Weights of a small class-conditioned image flow-matching model: patch size [4, 4].
Rows from block 2 of a small class-conditioned image flow-matching model, named by matrix and row number. Rows with one number belong to one neuron. Each number is 128 + 32 x the weight over its row's rms, rounded and kept within 0 to 255. All counts start at 0.
After each neuron's rows are labels from the 100 images, of 14848 (inputs lightly noised), where the neuron reaches its highest value: "responds to" is what is common among them. Only what is clearly more common there than usual is listed. The data: larger renderings of crowded toy scenes.
# fc1: MLP up (model.blocks.2.mlp.fc1.weight, 1024x256), inputs 128-255
# fc2: MLP down (model.blocks.2.mlp.fc2.weight, 256x1024, transposed), outputs 128-255

fc1.124 [122 103 115 179 147 155 143 112 114 135 119 130 141 202 121 175 125 104 175 114 117 126 128 158 106 145  63 111 152 149 150 151 120 137 146 133 113 140 135  56  65 163  89 173 130 154 140  97 147  90  80 196 134 141 131 105 121 128 182 113  48 163 126 143 133 234  89  99 130 127 122 116  94 139 152 147 133  77  77 140 149 157 115  84  80 137 134 123 174 115 128 131 130 118 126  84  78  95 174 119 104 123 153 155 117 128 176 124 150  91 166 100 125 124 112 110  89  85 127 154 166 116  82 107 119 181 139 111]
fc2.124 [109  77 210 186 144  70 126 175  89 120 108  65 136 137 184 159 125 128 125  52 126 127 166 130 107 144  90  88 149  67  94  95 132  98  98  92 122 121 130  93 177 152 189 121 162  65 203  91 138 159 149  89 153 128  63 111  81 156 101 165 145 170 140 136 132 127  95 135  97 116 110 106  51 132 147 148 146 112 136 123 118 141  94 151 154  96 168 135 137 156 132 120 151 107 123  98 134 118 155 131 110 164 144 162 125 111 131 156 163 106 111  93 126 155 110  99 175 124  72 174  76 167 109 125 121 157 116 125]
responds to: green object; its colour: green

fc1.279 [114  92 109 169 148 164 131 160 196 139  95 102 130 106  76  83 127 165 110 160 130 184 231  89  67 158  95 111 132 114 105 162 103  94 121 152 106  43 102 151  99 122 142 152  86 127 123 111 111 139 133 103 159 132 120 201 139 110  89 131 163 107  95 117 143 121  98 146 156 143 109 151 121 149 156 108 120 114 139 108 108  98 122 103  89  75  60  85  87 128 127  79 155 107  97  98  89 148 127 168 157 177 118  98  90 100 155 171 177 150 160 121 131 122 117 158  69 125 147 152 153 159 170 118 144 136  98  98]
fc2.279 [149 168 101  29 148 116 112 139  62 140 141  84 158 205 106 140 180 118  59 102 142 138 116  54 145 137 188 148 105  95 163 161 166 164 127 134 125 176 191 136 147  72 130 165 139 108 100  88 149  54 174 146 146 106  97 145 169  94 113 128 106 133 104 141 121  90 113 181 124 140 140 120 103 135 141  81 131 132 144 145 105  92 136 155 102 151 100 135 109 142 171 113 139 117 111 133 120 113  82 159 160 220 126 176 102 100  97 135  94 110 136 122 200  83 146 119 106 108 113 146 129 122 134  99 123 130 147 133]
responds to: light from behind the camera; mushroom; largest object: mushroom; its colour: red

fc1.508 [106 124 150 170 115 142  63 102 144 127  72 133 107 160 152 147 175 128 143 161 133 164 128  80  88 122 115 127 154 172 179 132  51  96  60  97 154  95 131 128  91 144  91  85 129 126 163 124 154 169  15 129 197 139  81  89 151 129 181 136 197 132 112 208 117 109 137  88 169 100 134 104 111 148 130 145 108 142 136 132  98 107 147 110 205 180 207 151 181  52 104  96 171 155 142  79 107 116 119 104 125 162 136 183 122  90  94 162  99 131 122 157 125 101 130 106 114 129 143 145 153  93 125 136 153 133 138 132]
fc2.508 [ 85 123 172  72 171  51 112 147 123 101  84  79 151 186  80  99 175 125 139  97 154 154 126  78  93 140 143  77 137 110  91 147 155  82 141 161 138 156 137  77 141  62 193  87 163 118  92  93 153  49 179  82 161 126  77 194 115 148 109  92 105 112  92 191  79 147 131 129 154 108 133 137 103  74 106 151 121 138 105 133 139 161 122  75 117 225 161 119 147 109  82  96 124 151 112 120  62 175 156 114 150  90 114 165 148 131 161  98 110 194 176 127 138  77 173 107 134 138 106 132 106  80 140 154 157 120 172 147]
responds to: orange object; yellow object; its colour: orange; its colour: yellow

fc1.740 [108 147  79 142 123 137 149 115 104 112  93  85  90 134 128 132 142 164 101  94  77 160 189 160 147 147 174 116  77 141 141 138 121 148 170  71 110  99 141 123 177 100 224 125 136 153  92 101 110 162 117 168 157 177  93 151 101 119 108 112 135 154 148 161 101 126 155  42 128  65 136 164 146 154 137  99  70 126 160  82 168 110 142 169 129 140 141 186  98 152 219  97 179 121 133 109 134 156 129 129 109 155 159  91  99 184 194 113 112 110 146  96  84 137 107 145 137 110 131 137  66 119 157  32 119  85 138 164]
fc2.740 [155 136 164 210 108 106 160 154 100 127 112 139 150 137 123 126 155 188 154 166 137 141 116 135 139 112 156 125 168 120 171 134 117 130 115 207 109 127 100 175 107 146  91  85 168 131 125 142 139 152 133 147 148 148  98 124 115 200 127 148 113 112 116 192  45 144  93 103 126 109 121 102 132 126 129 106 174 178 131 136  68 117 103 180  89  32  66 169  93 130  96 137  96 100 167 105 130  96 127  84 105 145 100 105 109 182 131 117  85 124 139 156  82 174 157 128 173 215  86 193 138 146  62  94 117 141  90 125]
responds to: hammer

fc1.135 [111 120 147 163 158  95 111 148 112 151 107 116 188 123 124 109 116  74  93 150 153 145 177 122 119  44 164  83 173 100 116 141 129 155 109  92  95  83 159 123 204 133 151 139 117 160 120 188  68 145 117  86  91  99  60 124 124 128 119 174 166  83 150 123 146 158 167 133 195 131 150 115 149 142 120 140 190 108 109 175 119 107 156 175 111  90 121 111 106  87 148 114 202 113  80 125  75  71 121 163  80 122  84  85 113 160 148 176 124 107 134 156 125 171 122 175 164  80 139 100 136 117 143 145  88 120 124 128]
fc2.135 [ 85 143 134 155 165 114  33 126 148 145  70 100  76 141 123 191 162  97 106 103 115  68  85 153  88 119 131 112 110 130 165 134 139  77 115 110 130 132 121 171 130 142 108 119 132  65 158 125 145 129 177  93 146 104 148 111 191 129 128 163 140 135 128  94 132 137 119 103 141 103  91 129 140 104  98 117 132 129 160  69  98 155 185 120 130 143 173 145 131  80  69 144 131 166 131 143 133  74  96 149 147 110 138 125 122  75 127 141 115 103 106 110  89 118 154 110 104 174 116 108 197 158 146 238 189 174 131  95]
responds to: hammer

fc1.478 [134 181 135 134 136 128 103 174 180  92 132 135 156 126 119 168 111 135 117 238 150 144 122 108  99 122 193 154 155  96 167 108 125 157 112 179  47  91 122 121 137 120 121 122 131  98 130 122 135  82  93 151 135  78 103 154  93 120 112 172 187 122  77 147 116 214 121 109 149 120  99 136 104 181 209 109 135 146  78 140 147  79 133 169 170 128 127 104 133 171 143 125 199 100 110  33  88 140 117 132  89 170 142  67  98 190  97  94 141  95 135 147 127 145  97  88 122 120 111 131 164 178 171 107  75 142  94 133]
fc2.478 [190 143 165 206 121  99 151 138 126 140 135 124 101  74 115 104  52 151  89 173 101 102 166  96 103  99 124  87 119 141  47 129 166  75 159  73 106 114 136 150  77 128 144 153 102 108  99 112 146 130 141 122 119 127 122 114  77 171 143 147 124 163 152 112 114 163 139 133 140 119  90 134  68 103 164 138 142 135 178 130 107  77 131 139 109 121 148 119 130  80  48 144  82 131 130  80 137  85 123 134 129 105 129 213 153 163 145 128 176 117 172  92 136 141  38 141  80 152  93 127 206 107 184 150 150 128  67 168]
responds to: orange object; its colour: orange

fc1.657 [118  77 119 151 144 126 154 153 125 141 113 130 105 125  85 138 106 153  93 137 191 146 162 121 104  94 119 154 103 112 151 113  96 103 105 165 116 111 117  88 156 155 158 152 114 136 131  99  72 142  77 181 119  71 109 114 101 146  95 181 125 180 116 185 162 138 166 148  79 134 153 181 108 189 171 100 127  90  88 113 222 114 178 114 100 161 142 131  99  88  92  94  81  96 128  63  92 127  99 171 184 173 113  98 165 131  79 148  94 113  99 141 138 158 131 177 143 133 117 126 148 186 177 125  91 128 152  93]
fc2.657 [152 132 133 156 128  82 107  90 101  77 117 177 130 112 163 114 140  79 116 162 171 119 173 134 163 140  97 141 139 161 134 111 110 125  54 111 194 125  46 136 161 105 121 115 156 115 117 138 164 161  69 119 154 104 123 126 159 138 115 131 155  91 143 155 113 145 146 149  88 115  91 145 154 144 174 125 156  77 126 124 176 121 109 136 137  99 118 179 124 181 129 148 117 106 153 142 114  66 154 122  80 147 115 129  94 179  96 159 137  98  54 105 138 128 184 148  70 170 124 156 142  86 119 156 147  98 123 129]
responds to: light from behind the camera

fc1.267 [131 156 147 169 169  82 100 201 144 112 143 118 135  72 100  90 134 163 117 179 130 150 129 111 132  87 119 131 154 162 172 151 147  98 164 126 136 161 142 141 165 174 101  53 179 105 102  94 184 145 144 130 111 104 123 135 141 125 164 163 143 161 134 163  79  98 140  88 105  85 109 118  92  83 106  82 173  71 138 160 124 178 160 165 108  45 169  99  94 129 141 125 144  78 137  64  93  86  96 114  77 177 147 188 103 135 195 105 102 200 127 115 100 132  88 118 127 128 137 130 152 115 131 116 156 153 124 118]
fc2.267 [ 92 106  69 113 134 139 119 136 132  91 134 149 128 111  74 123 174 174  65 156 105  88 104 120 177 121  18 116 109  80 136 101 135 135 141 178  99 119 112 189 167 153  83 141 119 174 149 135 152 125 168 102 141 145 143 153 174 110 154 111 146 132 120 138 133  84  99 106 154 135 177 143 142 168 119 113 165 142 138 127  68 127 178 165 123 210 143 106 151 114 103 127 110 131 146 120 147 112 112 151 182  92 178  70 129 137 129 125  74 158 125 117  65 161 112 134 164 172 115 147 117  96 111 138 131 158 146 157]
responds to: its colour: teal

fc1.749 [166 122 131 126 178 108  93 129 121 116 112 127 115 108 172 127 134 134  95 176 104 160 122 103 124 126  50 124 160 132 119 125 108 104 152 115 111 136 162 144  79 142 115  90 120 165 107 150  93  94 117 131 169  95 158  97  83 157  97 142 222 120 122 187 153  95 130 179 114 124  82 115 121 124 126 132  83 128 173 148  87  67 145  45 143 142  52 129 116 114 114 167 137 114 115 156 109 110 137 164  95 122 104 146 160 105  97 159 111 116 100  66  88 148 149  99 104  67 166 140 134 148 168 105  52 106 165 101]
fc2.749 [113 111 108  94 104 109  73 154 172 137 193 114 119  77 133 121 126 206 109 111  94 134 123 116 146 114  80 149 108 157 132 169 115 185 148 188 142 143 144 140 141 160 136  95 168 119 161 116 159  85 119 152  98 108 121 151  88  69 130 123  63 113 115 102 124 130 120 139  96 145 114 115 150 163 123 156 103 143 104 128 108 126  99  32 112 154  78 106 118 126 170  68 205 135 117  84  88 149 120  92 156 116 143 103 148 135 102 105  87 154 146 111 145  86 191 133 151 126 138 105 141 148 138 153  80 136 154 184]
responds to: red object

fc1.372 [111 165  74 124  89 106 135 167 131 114 119 126  96 180 135 134 136  92  31 106 148  87 122  89 129 132  77 174 117 126 155 137 139 105 138 128 112 141 129 145 122  90 142  69 145 126 108  94 139 144 136 117 136  80 120 186  99 147 154 180 129 124 108  95 164 182 119 139 118 130 154  97 156 130 157  81 162 146  71 124 123  96 134 178 158  80 157  88 152 141 204 156 131 110 140  30 116 121 118 112 112 176 141 116  99 177 101  83  98 102 135 178 173 164 128 174  97 101 126 148  42 150  94 169  57 131 113 135]
fc2.372 [130 210 204 101 130 145 109 131 153  87 169 129 139 134 180 148 139  85 169 180  96  98 104  98 109 101 123 158 105 139 142 202 121 171 119 132  91  97 146 118 108 109 133 161 134 116 159 145 148 156  75 143 187  84  89 135 147  95 126 132  83 179 138 105 138 185 181 120  59 126 132 124 189 119 114 131  75 106 162 153 149 120 174 141 164 162 165 140  69 104 140 112 158 144 151  98 103 105 108 135  79  72 166 111 136 104  76 129 147 113 131 146 190 103 135 129 116 138  86 170 158 113 111 122 213 113 120 100]
responds to: hammer

fc1.550 [143 115 138 129 151 166 122 128  89 116  91 111 126  92 122 136  89 141 149 152 176 113 148 136 196 119  46 107 131 138 132 120 113  97 132 177 103 118  77 124 115 152  94 117 140 142 122 124 100 160 119 115 116 173  69 174  97 170 125  94 138  83 169 112 145 105 107 145 110 135 216  88  80  97 133 138 122  86 138 150 140 175 148  99 115 175 121 167 168 200 165 114 152  86 135 140  83 181 155 145 144  86 150 115 163  95  98 164 175 154 136 156 169 160  80 144 134  93 177 138 112 153 145 112 158 115  91 152]
fc2.550 [105 100 109 130  88 121 128 134 119 109 140 110 145 103 116 141 136 134 122 119  85 100 145 130 127  94 140 146 149 168 109 114 123 168 122 131 134  99 126 144 169 154 173  87 124  97 133 242 142 150 135 142  49 162  64 149 168  94 122 107 116 142 146 152 139 154 215  82 120 173 169 103  72 140 105 114 135 103 141 167 124 151 177 116 136 159 173 113 137 133 104 133 174  42 129 129  86 127 199 100 131 151 113 148 128 139 146 153 127 174 121  91 121 121 110 137 125  95 106 134 170 225 107  82 119 124  94 129]
responds to: green object; its colour: green

fc1.599 [127  95 178  22 134  91 246  89 133 157 153 126  98 110 136 157 111 134 160  90 114 138 162 107 155 141  81 158 167 109 166 136  62 150 112 144 172 145 151  71 113 164  76 142 121  78 147 119 164 146 155 133  85 137 163 177 145 157  83 130 145 148 184 123 105 172 144 128  94 194 101 168 120 169 117 153 132 114 164 149 110 100 130 111  99 151 114 166  94 115 120 143 122  87 202 133  97 129  73  93 117 145 165 194 129 123  97  90 201 182 136 142  95 117  84 127 228  99 111  71 131 135 113 163 154 134 130 166]
fc2.599 [114 112 125 124 149 126 219 128 180 131 185 114 122 123 114 139 125  95 146  95 146 122  81 197 113 119 112 153 154  96  75 114 146  89 111 163 109 101  91 173 132 188 126 104 128 131 107 116 133 120 124 148 123 168 156 205 118 157 168 160  68  81 116  61  98 125 129 147 137 107 127 139  88  85 128 140 100 160 150 163 155 153 143 155  95 143 171 167  73 138 154 147  61 168 159  90 155  67  91 118  91 156  77  69 154 150 133  86 198 148  69 155 117 146 138 148 157 150  49 130 156 100 151  66 122 161 117 164]
responds to: its colour: teal

fc1.420 [103 111 191  89 110 195 101 132 117  73 108 165 100 160 139 154 165 176 129 175 138 171 127  72 160 128 123 127 161 128 148 148 121 162 221  84 119 104 148 168 111 163 107  85  64 133  80  89  70 144 138  69 199 125 135 116 107 118 140 123 126 161  92 156  89  62 126  99 124 169  99 179 171 180 192 127 127 162 138 160 145 142 155 112 183 120  97 127 141  77 101 114  98 147  89 100 143 129 173 112 101 108 109 130 104  81 158  93 144 148 133  80 156 110 114 110 171 162 169 215 113 135 140 149  98 155 111  74]
fc2.420 [114 143 162 161 142 147  88 128 115  84 129 123 126  91  96 137 181 145 155 169 134 149 167  80 109 108 120 161 123 143  74 109 143  73 100 183 119 126 124 126 165 166  72 113 152 134 130 131 136 146 151 127 150 131 115 125 159 166 185 183 117  65 128  91 123 185 129 116 182 164  94 205 168 142 147 156 125  95 147 107  94 145 116  83 104 190 130  80 100 141 119 128 134 113 116 146 158 183 154 120 121  75 176  95 204 115 140 177  89  87 113  88 135 155 113  91 162 152 134  99 168  79 101  92 133 105 108 157]
responds to: red object; its colour: red

fc1.178 [134 111  86 122 136 179 129 110 136 134 109 137 133 158 137 115 105 144 113 164 153 101 184 111  91 113  68 118 140 102 120  83 156 111  89 133  99 119 122 148 121 151 149 116 126  95 178 175  64 144 150 154 111  80 124 143 124 107 166 136 112  88 189 105 148 125 209 103 183 174 130 124 118 168  97  77 166 146 115 108 164 127 166 143 128 136 137  66 119 103 115 138 136 131 103  83 144 157 110 105 160 120 130 117  72 180 149 113 111 140  91  90 116 140 174 154 182 115  79 108 101 142  83 119 135  92 196 111]
fc2.178 [139 143 153 151 107  98 107 112 144  87 167 137 147 127 138 175  89 151 119 152 202  26  93 124 151 166 162 100  91 153 113 150 120 146 130 130 174 129 142 177 173 117  85  94 101 108 147  62 116 156  91 105 126 125  62 103  96 117 140 147 131  92 174 109 107 108  60 123  57 130 188 130  52 134  69 109  93 118  98 203  88 148  71 159 146 140 129  86 111 107 142 115  88 117 142 125 161 153 110  79 104 104 110  99  93 151  70 149 118 106 159 108 113 145 142 142 107 121  92  88 189 126 183 180 152 147 116 122]
responds to: hammer

fc1.632 [195 164 157 130 123 124 124 157 144 147 136 124 159 125 141 182  92 101 148 134 190 172 144 153 124 141 129  97 137 144 176 111 137 178 114  81 113 113 131 100 194 112 133 155  94 163 168 116 135  87 136 166 163  86 124 128 130 149 140 114 145  86  54 175 144 137 126 159 141 130 136 117 128 218  89 108 111 183 181 167  92 135 157 180 169  96 150 117 163 148 141 138 151 122 124 116 121 114 108 201 141 170 157 139 132 147 140 123 139 167 177  64 136 191 120 151 126  86  75 187  98  91 125 143 105 131 102  54]
fc2.632 [179 171 105  86 184 108 204  88 128 119  87 148 180 119 120 116 134  79 139 131 142  69 149 138 135 126 185 169 121  95 108 120 119 148 151 143 192 116  73 154 117 114 142  74 121 142  74 137 117  89 147 155  84  98 114 140  75 104  99 132 152 143 109  43  86 126 194 109 142 142 118 147 105 110  88 138 179 108 127 121  66 114 136 118 132 211 124 134  76 109  90 106 112 154 166 115 116 122  52 171  98  85 165 173  93 106 157  80 164 172 118  91 153 185 134 101 149 130  99 153 107 150 141 146  93 106  60 104]
responds to: hammer

fc1.54 [ 90 159 119  90 147 106  96 107 146 129 134 169 110  79 130 133 115 112  85 129 161 134 148 157  71 125 126 107  82  99 111 139 146 165 109 114 122 102 156  76 203 113 165 131 131 148 108 169 128 145 162 152  82 104 134 195 162 129 100 143  84 119 164 161 162 124 180  92 116 110 160 176 152 119 173 132 162 119 113 159 151 105 186 176 189 100 115 135 150 130 121 103 140 113 116 102  92 161 102 180 105 121 159 111 125  79 128  78  55 158 131 153 183  99  94 131 145 104 109 111 169 101 183  74 127 170 103 133]
fc2.54 [135 100 150 110 138 146  94 134 176 132 119 124 110 157  94 140 136 133 133 131 144  98 128 155  81 117 213  81 101 128 192 116 158 147 134 198 125 194 185 147 136 169 134  42 175 139 122 116 184 121 159 160 116 101 136 119 209  74 147 140 175 142 124 105 128 120 109 113  51 147 167  96 153  65 133 145 210 131  81  85 109 105 146 205 141 109 147 145 185 117 158 118 109  97 158 148 143 183  68 148 128 101 108 132 125 141  83  97  60 149 114 141 124 157 125 133 125 137 114 121 166 139 143 157 223 117 107 137]
responds to: hammer

fc1.753 [124 142  74 138 113 151 145 141 103 111  91  89 172 116  98 143 118 138 107 114 142 175 148 103  94  62 117  87 100 116 125 102 124 144 130 108 157  93 128 153 168 153 158 124 142 135 101 160 112 145 124 189 125 152  68 106 105 122  89 172  94 149 125 158 167 145 173 148 185 218 115 120 110 106 112 106 172 152 100 144 102  70  95  89 174  67 151 164 125  94 148 111 154 105 183 154 145 141 155 156 138 133  76 122 165 202 126 177 143 110 106 142 149 188 178  92 177 105 174  81 153 110 117 174 141 146 116 155]
fc2.753 [100 119  69 174 125 111 101 136 151 182 103 116  86 191 121 220 119 183 135 114 161 124 128 182 129 150  52  89 164 128 186 103 172 120 114 112 120 162 158 114 117 202 109 120 137 132 114  91 144 104 185 111 143 106 106 128 142 106 104 134 117 132 120 162 133 128 118  94 135 108 115 139  97  77 147 131 169 182  91  96 134  85 205 167 196 161 160 162  71 103  88 132 175 104  91 110 160  90 123 120 151 167 153 114 114 139 196 149  68 126 141 132 101 142 165 117 122 136 109 113 114 137 141 182 112 147 120 130]
responds to: hammer

fc1.734 [160 122 105 132 177 145 130 129 133 167 119 184 140 122  86 103 101 129 109 141 170 140 141 131 126 153 151 148  70 131 187 147  43 173 135 135 138  85 120 151 122 108 118 131  89 103  94  96 112 124  99  98  83  83 115 141 119 111 121 145 112 113 105 137 160 108 142 139 123 188 116 148  91 123 176  74 155 135  96 139 142 186 168 156 163 127 159 123  97 187 191 175 173 178 115  80  93 131  87 144 117 156  84 140 112 109 120 182 120 147 100 109  71 129 109 121 155 106 134  82  51 162 153 137 118 167 106 138]
fc2.734 [196 107 172 166 216 138 160 148 130 123 137  56 123 109 117 129 150 179 135 110  77 149 131 105 130 103 119 100 126 155 133 107 158  88 147 177 124 134 155 129 130 140 180  68 140 139 151 125 125 165 144 172  89 112 142 107 146 148 186 153  94 127 127 120 112 127  93 114 119 146 143 177 142 142 171 153 188 153 114 160 147 188 154 147 131  98 189  90 135 235 159 118 167 115 134 148 150 118 136 150 108  99 150 136 153 167 180 182 142 137  66 163 154 129 132 132 124 158 156 112 163 172 135 122 129  84 115  80]
responds to: its colour: teal

fc1.30 [ 79  94 179 139  57 152 114 134 115  92  98 110 116 116  94 126 178 113 123 173 151 115 122 109 104 116 139 130 134 140 207  76 128 102 151  99 148  78  97 156 117 119 133 121 164 208  87 163 136 106 111 210 104 145 137  60  92 133 178 146 117 131 121 122 136 145 132  71 154  42 119 140 157 130 119 171  77 109 116 146 109 134 183 205  95 147 109 101  70 130  90 107 124 161  78  74 119 106 158 163 116 137 149 135 105 112 143  74 161 167 133 152 118 112 133 113 151  98 105 132 112  76 115 151 126  50 102 159]
fc2.30 [101 114 110 171 138 106 104 116 157 128 131 123 113 160 143 125 105  62 117 146 128 144 198 107 101 138 108 168 123  96 127 159 117 120 101 151 135 108  99 181 203 164 145 177 111 100 130  62 141 108 168 145 142 124 126 132 111 139 206  75 122 149 164 122  89 152 129 126 104 100 130 122 127 116 175 180 150 123 109 118 110  95 184 168 140 148 144 134 152 174 115 119 118 189 148 138 131 130 161 180 115 123 137 102 203 148 162 143 165 172 161 125 122 111  96 149 111 167 172 151 131 119 172  88 112 168 101 127]
responds to: light from behind the camera

fc1.11 [156 127 147 184 119  96  90 157  81 105 165  40 149 127 195 140 191 166 146  66 148 128 115 139 129 147 109 140 112 142 134 139 135 128  72 155 176 103 160 135 142 153 105  66 135 108 153 102 120 164  71 166 162 130  88 213 131 105 126 141 130 166 114 140  94 172 139 109 132 182  40 139  80 120 167 126  91 100 128  98 157  58  96 140 150 149 155 191  97 151  92 196 189 116 114 157 170 109  94 118 152 112 121  80  88 134 151 129 148 158 106 155  56 126 149 201 143 151 136 162 127 192 118 112 154 148  55 131]
fc2.11 [177  46 105  99 129 155 111 137 138 132  92 120 131 136 169 162 176  89 116 164  78 134 149 116 161 112 125 140 171  92 130 133 158 164 175  70 202 138 124 168  71 102 115 156  78 118 161 159 127 159 181 157 142  89  85 116 108 130 167 119  90 156  84 115 129  83 131  85 114 110  88  80 124 156 185 148 160 141 131 128  92  71 145 117 166  99  66 181  82 157 200 126 160 112 177 103 134 124  81 114 134 186 129 104 157 130 100 145  72 194 133 133  52 182 138  60 185 137 147 159 129 141  95 112 171  60 141 110]
responds to: red object; its colour: red

fc1.171 [175 101 124 131 104 101  90 189  73 128 114 131  87 131 158 131 179 140 128 174 129 138 159 143 128 121 124  61 138 149 118 185 129 126 176 102 174 141 166 162 142 145  86  22 193 149 183 136 202 124 128 124 138 109 107 129 122 153 158  68  93 147 125  99 161 129  45 106  99 120  99 145 175 116 136 163 181 115 105 146 120  93 134 120 181 124 113 124 127 141 173 134 119 126 105 127 176 127  65 169 169 185  78 117 145 125 132  90  97 126 154 120  92 129  73 127 201 148  80 147 117 106 147 152 127 149 164 149]
fc2.171 [134 137 136 189 130 172 147  88 107 121 115 137 105  77 135 150 177 117 139 109 175  67 108 131 146 110 115 103 158 143 116 131 120 149 141 154 129 115 142 126 155  86 191 163  92 150  73 137 116 156 138  91 155 139 109 131 178 189 137 115 151 142 120  62 159 149 115 129 144 201 126 150 183 144 161 160 112 101  85 100 128 129 135 164 159  82 111 141 128 136 157 114 157 166 107 126 103 139 105 114 126  96 115  83  98  92 122 120 152 133  72 147  40 144 134 162 154 189 105 141 136 135 182  45 160  97 138 110]
responds to: red object

fc1.505 [114  73  93 106 121  98 141 100 124 111 156 144 120 202  86 130 116 113  74 160 139 144 107 127 146 130  97 120 161 115 156 141 111 127 105 185 131 131 159 154 122 158 111 122  88 119  64 112 101 169 124  76 164 101 119  70  81  94 107 143  72 115 154 106 157 121 162 120 111  66 131 128  84 166 110 208  95 125 131  99  85 152 150 135 137 161 134 185 108  81  86 157 175 163 127 153 103 115 100 151  58 129 155 177 123  96  97 137 131 174 102  96  87  86 179 149 144  66 124 174 129 106  95 103 192 159 114  96]
fc2.505 [143 135  84 126 135  63 191 155 154 115 137 143  96 103 126 136 122 156 123 182 150 131  84 113 136 149 148 153 110 189 112 121 104 129 112 130 111 158 129  77  75 118 132  93 136  75 213 107  79 175 162 186 130 133 117 109  89 102  96 108  76 129  97 126 117 128 181 179 121  94 103 117 120 154  99 103 131 140 122 123 104 130 109  92 124  71 143 195  90 178 130 170 137 132 145 172  81  73 124 104  72 171 111 161 150 133 106 122 125 145 135 135 174 173 105 112 135 166 206 149 169 121  74 111 139 167 105 114]
responds to: light from behind the camera

fc1.321 [122 109 119 141 119 144 123 104 160 161 151 118 114 143  94 148 129 141  71 161 124 137 185 137 151  71 107 166 152 115 123 128 143  91 110 150 175 105  49 114 109 132 126 125 115 151 131 117  86 144  86 140 152  93  70  90  83  70 186 134 109 105 121 135 163 139 118 104 193 116 186 123 124 128 197 192 139 170 114 120 110 147 160  90 154 171  96 126 103 147 159 163 170 181 152 151 139 112 132 102 147 154 181 124 103  89 112 119  99 145 150 115 169 173  72 139 107 111 143 185  83 118 112  97 117  77 171 113]
fc2.321 [148 120 118 142  58 106 152 190 153  94 168 155 105 122 141 130 165 122 146 139 109 153 171 120 105 138 116 175 135  78 122 123 110 169 164 135  83 103 110 146 122 136 130  93 162 150 112  90  72 121 149 120 120 115 108 147 158  97 135  83 119 119 196 121 160  77 127 112 110 136 182 139 104  87 140 174 144 156 105 112 173 109  91 151 159 118 136 111 107  89 207 136 148 199 105 104 124 175 135 167  70 157  98 166 183 146 163 110  91 107 138 145 168 126 190 122 158 164 135 152 134 198 122 158 121 157 110 110]
responds to: red object

fc1.125 [168 130 117 124 151 156 121 107 158 158 179 109 121 113 111 169 109  87 127 172 158 142 170 142 158 128 106 109 153 138 135  66 102 121 107 107 136 106 143 108 156 129 127 137 119 186 113 100 122  98 128 178 118  89 193  73  99 135  63 117 117 164  94 106 160 123 139 126 143  70 110 112 121 171 149  84 123 112 169 142 160 107 109 120 169 158 186  91 124 150 101 115 182 101 159 168 100 127 108 134 178 191  96 102 158 108 127 152 189 135 138 146 103 201 143  82 151 105 150 107 125 180 217 140 124  58 153 164]
fc2.125 [133 114  90 140  94  90  96 155 104 106 146 131  90 101 109 148 101  95 134 125 126 158  88 155 120  95 139 114 115 134 141 143 133 184 154 206  95  66 136 160 156 127 162 158 143 240 150 100  91 119 170 175 103 141 208  59 125 125 179 110 120  90 155 132 130 158 148 125 132 225 116 127  96 113 194 146 219 128 144  76 129 104 146 167 121 146 121 125 156 110  81 154 138 133  91 123 139 146 125 179 139 141 114  61 126 159 114 109 129  90 135 136 116  94 119 148  14 118 114 166 137 135 103 147 140 125 135  84]
responds to: light from behind the camera

fc1.544 [171 190 164 147  92 121 129 168 159 137 126 215 161  66 137 168 103  80  96  94 147 121 211 132 103 130 118 116 200  86  95 105 191 165  86  66 118 106 179 130 107 152 170 208 116 149 185 115 177 124 106 170 154 117 100 144  89 147  92 143 166  69 103 122 142 152  90 130 209 158 147 141 143 169 123 132 109 157  75 117 115  97 146 136 148  52 112 141  49  99 135 180 151 147 170  90  73  88 119 171 134 122 136 113 160 149 147  72 141 123 123 140 154 146 157 113 148 179 133 163 114 135 146 120  98  91 157 143]
fc2.544 [148 122 102 164  87 121 177 122 121 135  99 123 167 100 108 148  92  92 181 183 139 106 103 155  64 119  65 119  91 135  93 109 100  33 108 130 101 129 173 144 138  93 101  80 131 155 124  88  80 162 167 118 240 109 172 113 107 100 155 110 139 131 137 108 112 171 120 147 115 153 127 104 164 117 149 131 171 114 139 158 183 118  88  81 142 105 128 159  77 117  93 133 132 189  97 125  99 149 104 163 129  90 164 133 122  90 117 116 108 175  95 135 128 146 143  98 124 108 154  78 116 149 108 239 158 100  91 115]
responds to: red object; its colour: red